A small image VQ-VAE, trained from scratch: 2M parameters, 101725 training examples.
Rows from expert 0 of block 7 of the encoder, named by matrix and row number. Rows with one number belong to one neuron. Each number is 500 + 40 x the weight over its row's rms, rounded and kept within 0 to 999. All counts start at 0. Numbers have three digits each. After the name is the row's rms in percent of the matrix's.
# gate: expert gate (encoder.blocks.7.mlp.gate, 8x32x128), inputs 64-127
# up: expert up (encoder.blocks.7.mlp.up, 8x32x128), inputs 64-127
# down: expert down (encoder.blocks.7.mlp.down, 8x128x32, transposed), outputs 64-127
gate.0 090:505483506537527537527573480501582466486512485509496446526509460516426465521533571424475489555512453461553424497510485494544424478509445512445468519453567453543485464497528505500572564550472436
gate.1 099:503470518481563516457399518509526550474482472486552461545517517562542560520497449511466529571529428463481463528547532538527481429531548514502545491496430530482537444546504458467501464407487436
gate.2 097:501481517495576451493457445521516501526450522505538460477498532552453511358470456487595519532551486454519581458591465538526502468530464488552506502481447516549517454503507440506541575538523424
gate.3 047:446501539414481469515434572531531470466485460439507514492563537534522535509520531534472522444496510452514584487481558423584542515488504513472523492543514443424515495552448479530506450469474480
gate.4 088:538508460458567563454492500516470491510489480499510469526472542453462532495542441435545510514534535483492480480493468436584472467518537466467496499441478495514533516511472613537479402607495470
gate.5 139:489504450481505434484516417482552603463477509521527533550474457460556464491497506467454519482509535488456376482485516565516532464503532508490544477466568618545528467551535424480520531485491537
gate.6 100:475469517505591541542462559570517470522499534446479459501517499535461506418454435457409526568551494454491532507480474507529513481448457505501517520478479481446488521518494493487514554547542493
gate.7 102:562462540438528467473452551520525483492528480485501493524472503507426517503482462481554551552527376468520516527487477472557549516493510491496497476474538545495532499467486399562584505525529491
gate.8 051:489550494493520503509491495473457457487452506537477486493526459459501484517432539470475465473453518586526539498529522459455515482492444576468428500521557474454504535464562500464432513510489477
gate.9 055:504503504515504465554472490476508466557507458569515455543551493556453554501467547556469455466504360517518528490510490462512527537468539501484479504535549614507529500537478450509503537514472530
gate.10 117:463484481516525542488551546589491626507492542457449501467495522449526537494507463465421507550504507473432364523521509517498509460429496511518528535473447532406520524538485532511511444587495585
gate.11 081:565480551477527416461464448506490449479499487506549498414517470501514533522501549482511523580512456461452593517458535539482511488460476487501543510469467401567524492522496551568483558596444471
gate.12 107:529493537466520547476474540510466443443406507497560471480482513472559492501503543479390494514523489399477536524537515473545501544516501452509512485480474466427505547515524512405484484391493495
gate.13 053:485493568490395531484492544536493497503537494542469490493539503511480516479536444563556528501450412488471578564469515447583524503499500481509495487516501546452498573517462545477448526400490536
gate.14 125:462468472449481480454497496513569536467428591418500431492439542380507511477485501481511558522546522513489476494490468533484540406500516495557555467476461537540552494498510522474589507448510517
gate.15 092:451468554470526554462518501493508488540478521451502486585541527564511439488483538432531521480522462432515468550550520469465517493511454468567540524481433441541461552519502542413428493477546514
gate.16 103:519472520493455561487487466549526555511518487510512435425512533589468562523569590482453537491545466424517462482500534540507461515485480488492507498475479471499557484484542399496582523536522385
gate.17 133:540476513487523488476531504497518524462445485511541424513462537515461545501498459515538513565534396502488432540557530496524473502474505454513489469479461633407537492508495387485546557335466487
gate.18 120:581451525498518514448593483514433486517442447574541472456523443492490469537479596422473469486537553431423506544483491484485465531448503434513548474484479457606521515477515544492445472582506480
gate.19 123:416492489515510548511401518505550541523520554471468443459477581509501496506574506559537498495526457476492556540482537565523552439538502529530550506525477447390514534521478431477552469462498483
gate.20 093:478465499523493538503499565551546532470473530446493503493450483488453536457481450518451524576546463440479544522506489494547519498521532472513546477537512471461545447507477533468537473498473487
gate.21 122:512441513424464489423488511527542556414471551512542491496454505444466453516476493486488532489545495454491512513480544552572556524539525446559573437451475503524532491565515577471523520505506486
gate.22 093:465465483484484547483429531559539531465479526472484475438514557514499575434503464645499532520541444428515433536499501520522517468465536499501536496500511525492487484528454395493577515434508504
gate.23 063:466479442536529445508482522442509572484537478519471564483479496484538417419516463559445507467543497436446458488465522512527462500496470488504587457544487449539546476515511448496557397579468491
gate.24 119:527456510498495521479531514517558486502476504431519486438449547460440482583546511519590527522544512496457577486562525481566519448533550492521534472437410461444533488537470551450475444547459463
gate.25 123:486473456523456525495621479502557498449479540426504473504463561443471537485515590424467537439526529496454429472509473562536513436530526521481548481469456458524541494506569568525566539560540459
gate.26 107:565503450466568509486422567531464510587459493504502468575522480535571509506517520506579527539517508445585530496478504491527483483483481471491439530489524470534466576451442488478502457494517519
gate.27 109:567447533525547498488520472543536466526468467509543487427514500525443552484470436520579514561544453476474523552412403534570475553453462425482488471483475499532476459491513503484549535572487432
gate.28 101:520507528483482505476552459476463537521460516502516491458518500483629442527501550476614488432509584496461460487472493484509486473492476524504514504483438500519489501505533611451428417507520534
gate.29 096:495463582529483525495565501545527577494488493462502498515433542493506428512535509512404480533535468392436511568436536528426463468489491458535557500501472451455499515509556551493472464476512549
gate.30 055:514521527502544453545511523477401527574497475528467552527526488499491467552500513571486472516460467597529509500476438439475486550471504514489385522576583568491438544445497530492500447487487542
gate.31 099:524517510485509426483386460475475536463501496542512537588530479447603482551508491458472491486493577514431599447525536489528521496599507508475510492458506464474494482511474566582466428478486515
up.0 109:434552482480451467496485541468466511524532526459481530514496516529550534495515512544522473491414492551549533505509525472482577474563512559523458505513493518393524531453465489477454465468515567
up.1 105:465478561493519511480457523513466405546533484545459546569516509531508383481454530456398493495526490476512600576480549477453476524540419479512512492438576446530456571498465522526473513433524468
up.2 096:471543484508489448505439490479482516492529562480505498506492543515513568459497414482584516458486524463464471455573499488514588439514523498544556483524486522500557489507519463505489542463545517
up.3 054:531513509523466435471585492432507522466519451513480516473527418476522498521513538548525477479442499575555525533553485494494541464466535565485512437439510535529530461523484582550457535483505513
up.4 093:506509484456550552493484535537529453539500472485515429521491497500491541506551484498570512522519543512461521504507454453652513439511577505485478503417466540484536498557448618480486440603480517
up.5 123:575531416443485481465454498515486446496422518561503439506542510493502526502460531543554530440479502519479526454421514536539506540441552472471478489535576511458499507507476420528477542492567542
up.6 096:510540449517474508519567470517440505562478444461521525457521485513451445448455448524527474510507454505494493506492428514430442578478490521540522500497447481479439507507535595479527557468502557
up.7 106:571490499485495519489436573562495473507510511452537489515457481508396463512490438474502539568539451470551575536484495505567520567475494480533494515534500530457506512467466428513567538514553495
up.8 060:511483505449467507473482501521565561416500486419505522488469536484471532508534502557510552528527512478453499532468541535541517502526567482521561448501406531470515475538493496546533542502492487
up.9 063:492558496520546478534482558458432432543504503490434428542481429546488519475451484513431524447490500557540511447519428479547545481483503539460433575545536483504485475453517460485468472489538538
up.10 112:559511479422501535499336532475476533489524478562561526506518486499535536497516499579567511576476455533553513474464578516525515500513509489522478490480500479464486514489407422530485485487497630
up.11 084:469506488522498413462429461514586519488493549450462467463473559434466510480501481547513515530521403428533517485477457591439539469546481541561515469499507406555495476540482376510565535549499545
up.12 103:531549442462546537514472525464462466510535477556497466464512502482635476565422547443461456456492575434544475467466479527505519499497463499508507515485517526374466513495503523382557499522493442
up.13 062:443419509486494443466484533450540509511509575434527480481464524394472496536494503473467473502518558557481512486543521490482488463535502537474496513577491477485541464481497586553480452552450574
up.14 108:496469507489507520493472532508489449484494506510500464479516503487446521473492454594519541570505349547531552515546528487469497470512559512496517489511548504624536498483488411535522535402451536
up.15 097:592548446534555449533541484470520472501471430477534445491506452471474556506533495482480486447469564549530420474464514530486481555489553471454445516504484520443479455478527506556613562447423430
up.16 097:544520458486565515516443527516535522541474470554525438493476522566476532482571561448493524521485533496531481475456469533527497498461495496533453459515490447495505502499419510558653559588500479
up.17 111:517492458483488559467523505505514517513423536495523449573489488451428591460493425500586547550512449520548424492560456446486506496502531505510432496532555539473532482512521420499572514411477508
up.18 108:491519455493543500511516509515501446532489479445470459436554474491518461448555639496516479427514587527505458466482506462548472501531477518466469511467443398478501519502512588526502431519478499
up.19 114:491509480528554466535420491496502498553483522532497514546495493527549422506492505577518472571510341484471618444493452511486505419547465518485538534493536460529500488488469354470534423489445476
up.20 098:476469516542544535501500551550540525481496539500509477518468433536441508468536428487434534559547538452467542540482563487531534469482516435489520492546503450419522485524507528473521511423472504
up.21 103:515474560517472469514550480491460514516543483490484479505522476483401549500545439504584451569511457530463463533562505445451482493560465501508512489445468517623472486492498567589427534491462500
up.22 097:532459465494539456519514547496441492596469456468525576458473478469485428520455480433566469508503559547486522447491432479425475504507453497484501533507477382533488500448499595488472457562499488
up.23 068:555418523466552501446490521420467543459521459598492545459444461460474428444477489463505514529515469458460518436543502467480451554485459453463510441457531509450523506532462477475464544500508445
up.24 114:533443505497547537461560495519461498527458481485518486451490550447429522518442487480565553511517565487467437548600515420571490523571519483540523470422421509473463470514484608481441470538442528
up.25 112:555466549519543615501521532530495565513483460476513562469492503513471443488507526595498459509523410436496510548575553485516457487484452456497485493502497483523475543432524425505536478378474526
up.26 118:502511497496523477556417565556426531516512502485466469578494463528448553525504451502456548527497445511561529561569478523489533530510472503468498512464525505454447510487494506491536466530478500
up.27 110:489511510477460482444512534494436509494473509478502555531515493460558499496482565484504467490483375530480440501542549485407530482498524501558544503539502458499514532524544541477391488500460581
up.28 132:410518503568513471578462481459528457497537508512465542569503469537444552458467458551512478544472468561530468491585502483481514498520529551469458512514529515443454454518503433500567530440488520
up.29 098:481471485549407513534637421530509535448500493490513429441509550533484533548549530460422506511533559482473493480485520555489486482429482487474542525452498511427520467501504506546556557480499425
up.30 076:488507564523554510495483496477475477500487560504492529573475440497516500479444387457471520491504428514492535499534463461472492460521444551482532528506545506573511488504553467478490475478476545
up.31 113:537520471499477427483391395454541506471485440546546429568515471521531529535532498473487515527519600513496508435499493531547441431583512465456533462448473503516551410537531559539513448469524410
down.0 089:535494517521454545528498463471476511466488512516517524523455537480458531463475486440459559487465655512511531565567590594472519523502454529472531508573471499551469473545526549478558548435510485
down.1 097:494447509530455423532542496477488535494513503546509516443529507533415509544463498498526444544490457508550482442512534541434484502533528470500481476491487430496539491482484450463585474419552498
down.2 092:476498468510520430485506402463448496433486440375498480556422515491477495492475472554410471506466513568567503499447492533480469432500469535486540444478496474481465461481532493542518520479491483
down.3 068:535478521512516555505412460581516484539566489540450486491476485454507484511546499473518495483469504481470508467524416487486536539493542536523431551433492435473496519454511542498484519582490535
down.4 089:563560471486469457543501493519469518497547531476503565498526444478552532556524451541429534536511455502655544506540508410590517464456528501499539488550428570541492511497509519499506413454518453
down.5 120:532549446559532591501511499526562560527553482467442533493527528433492535510489532434465519483508524427528498494516481480521481453485486472496518503525483506548514468549541474566535418418541483
down.6 094:464480496539467575473492532505501495472538527564514493527561534531503563488518454481438448505540583546423498467472492551449554533462497491506473503469574502477519490475570568564536487544450559
down.7 093:501510498485537411469569534534488470490494513533493474531494492521583476581450508527444495590511490574539519499507480458584474441558525545468559508519537557457451467476547422509451631550481483
down.8 072:464468485459492608441520544497534502529550503601468503479522549495489497520556531517516504450539436440365488467480441542484498575539485428492487499444552485512497495536500453538530444562569502
down.9 079:457548514493550452500532505561524494542452548471527451465451494535450478462505545609468469531502477565547513484469496403480548472482457517472499515507469482495471493483569585508493570491479524
down.10 112:524471454487460591463531508519517514576521505530485561525531460469499503534469488498546500451529604542493452458553492493489515554529508419497431596511510537533525512482426472453390502534469538
down.11 091:468548500441498480482443460476460421462468514552503425521469529513444466467517501556532525414469573499501538526486562563385526537553477476482455538462500383500523553441460513573511477557428532
down.12 103:455469526514443555527477555476428498523505454401492519474521548466456563452507498491459488435509425506552496514541489488386506510484502476509460471539507467552512510497424541523564503439551495
down.13 079:440458494480457580481522437573503474522524505591531500471537492457482415529560517537539466489558468436390471488529513481565455493544507467540506512474488504487481537491434527520429571533533506
down.14 110:515540501488517492533552521505546528505527497570504463542518469481466497521450497388564526533483621532518477507379511621443515473526489513504512528475549504477533521550487432502426574643466501
down.15 096:477517568468544539515501524498497493495446595592521437529474489562513463513515488503518469445538604542430482552546477522470502539525500524509518498443604474539461483386493501468484529552512492
down.16 116:504525516542500506391524475529482517554521547565467533494530497484531448548445499465525511405557436501470463505515486467493547455531514526500497542479521533505524563502440549536441581509526524
down.17 119:532583453536563475491525520546550530521562461477445534506545570476553521553505578465483544506481398424516478477486523509584504498519525492480565506528450513472512495579555521502438446549533495
down.18 111:525508488532497544487508524528533475554496535549488567411560450486475532449523515551514446412565537447509515460525430446529532485409521418543491487542512462585496499516521606580555425419532501
down.19 120:500512507546504415537543472456492524518493495456482435551484506504435510489426471452505519541464461492527451517441526527446478451582490510454491496537506445519504463562474400528511458501492458
down.20 090:537507456470470451514508476445474453488476481475525557511430455447494526524476470467453506563504414559587485510560520454623496445477485540498490460495458570515481541500520512376449610546522489
down.21 103:457507508525490496526463517511511479510498531545427515517512422482578525534521499492523510566473520391485466478509537632434518574472456501526499449485592437429465487468528508434492438564446509
down.22 082:521486504536520551481468510539450481461452500513519446516480523541435518540543492493520526453492392497410501469493511497391482582477487510516515505491483394525521523425544459536489474435503472
down.23 076:510457505490427560504449482457487475514520534606540491397498538473453457473497443588509431439505493527468499474493452522467529560522487513548527529484535501570535514482499538513537567533526510
down.24 096:453539466521570493534512539484511517441532471388482500496517488510569532484528491500512517507511591420587554461443478428605527458502491498462512482509486544479497486591536569494510454534521464
down.25 132:468487539465522555445474530460488480496455560446527471573449456543457463463497619472552496462450474481478505489381515528460480471552471544477517511482466490418465546489568462599461531437473506
down.26 125:506503500456505429453585464526554471478518519445500446585472517536471503547459521449567500538487565567506504541435544536403507481612466508489512549503504578427486526530476395459475542474493508
down.27 086:519462498489482563572509493481464516477485553509531500521509590478414501492525437525479486389440483514519508505535534584475513516506514541517500459533488380506519522491509476528563478479444468
down.28 106:506494492460507476449542478471488489533492552543510454504470477544501464572501525510519480566520396516422422510467482537502505557546492533536489531479555520451493535450476454471429562542549525
down.29 108:459491543412525445476484444523469494538494501496601436481462521548471497386559609535498429377473536538487523564453509503472493468489484563507501485486563429542478513468550494541552534479488524
down.30 102:517495531476529538435433496529522487525495516558533465463572460502508504495525520573529506408526586495415525408507488438527483559472506480527512521418481490546473527487493582535464574475511565
down.31 101:540501522510500510517460491487544485454444489518467514448499523507409553423530453532460470553498448480593548530517536502415498483473506455495496426552494458572505453504568581541564413414469451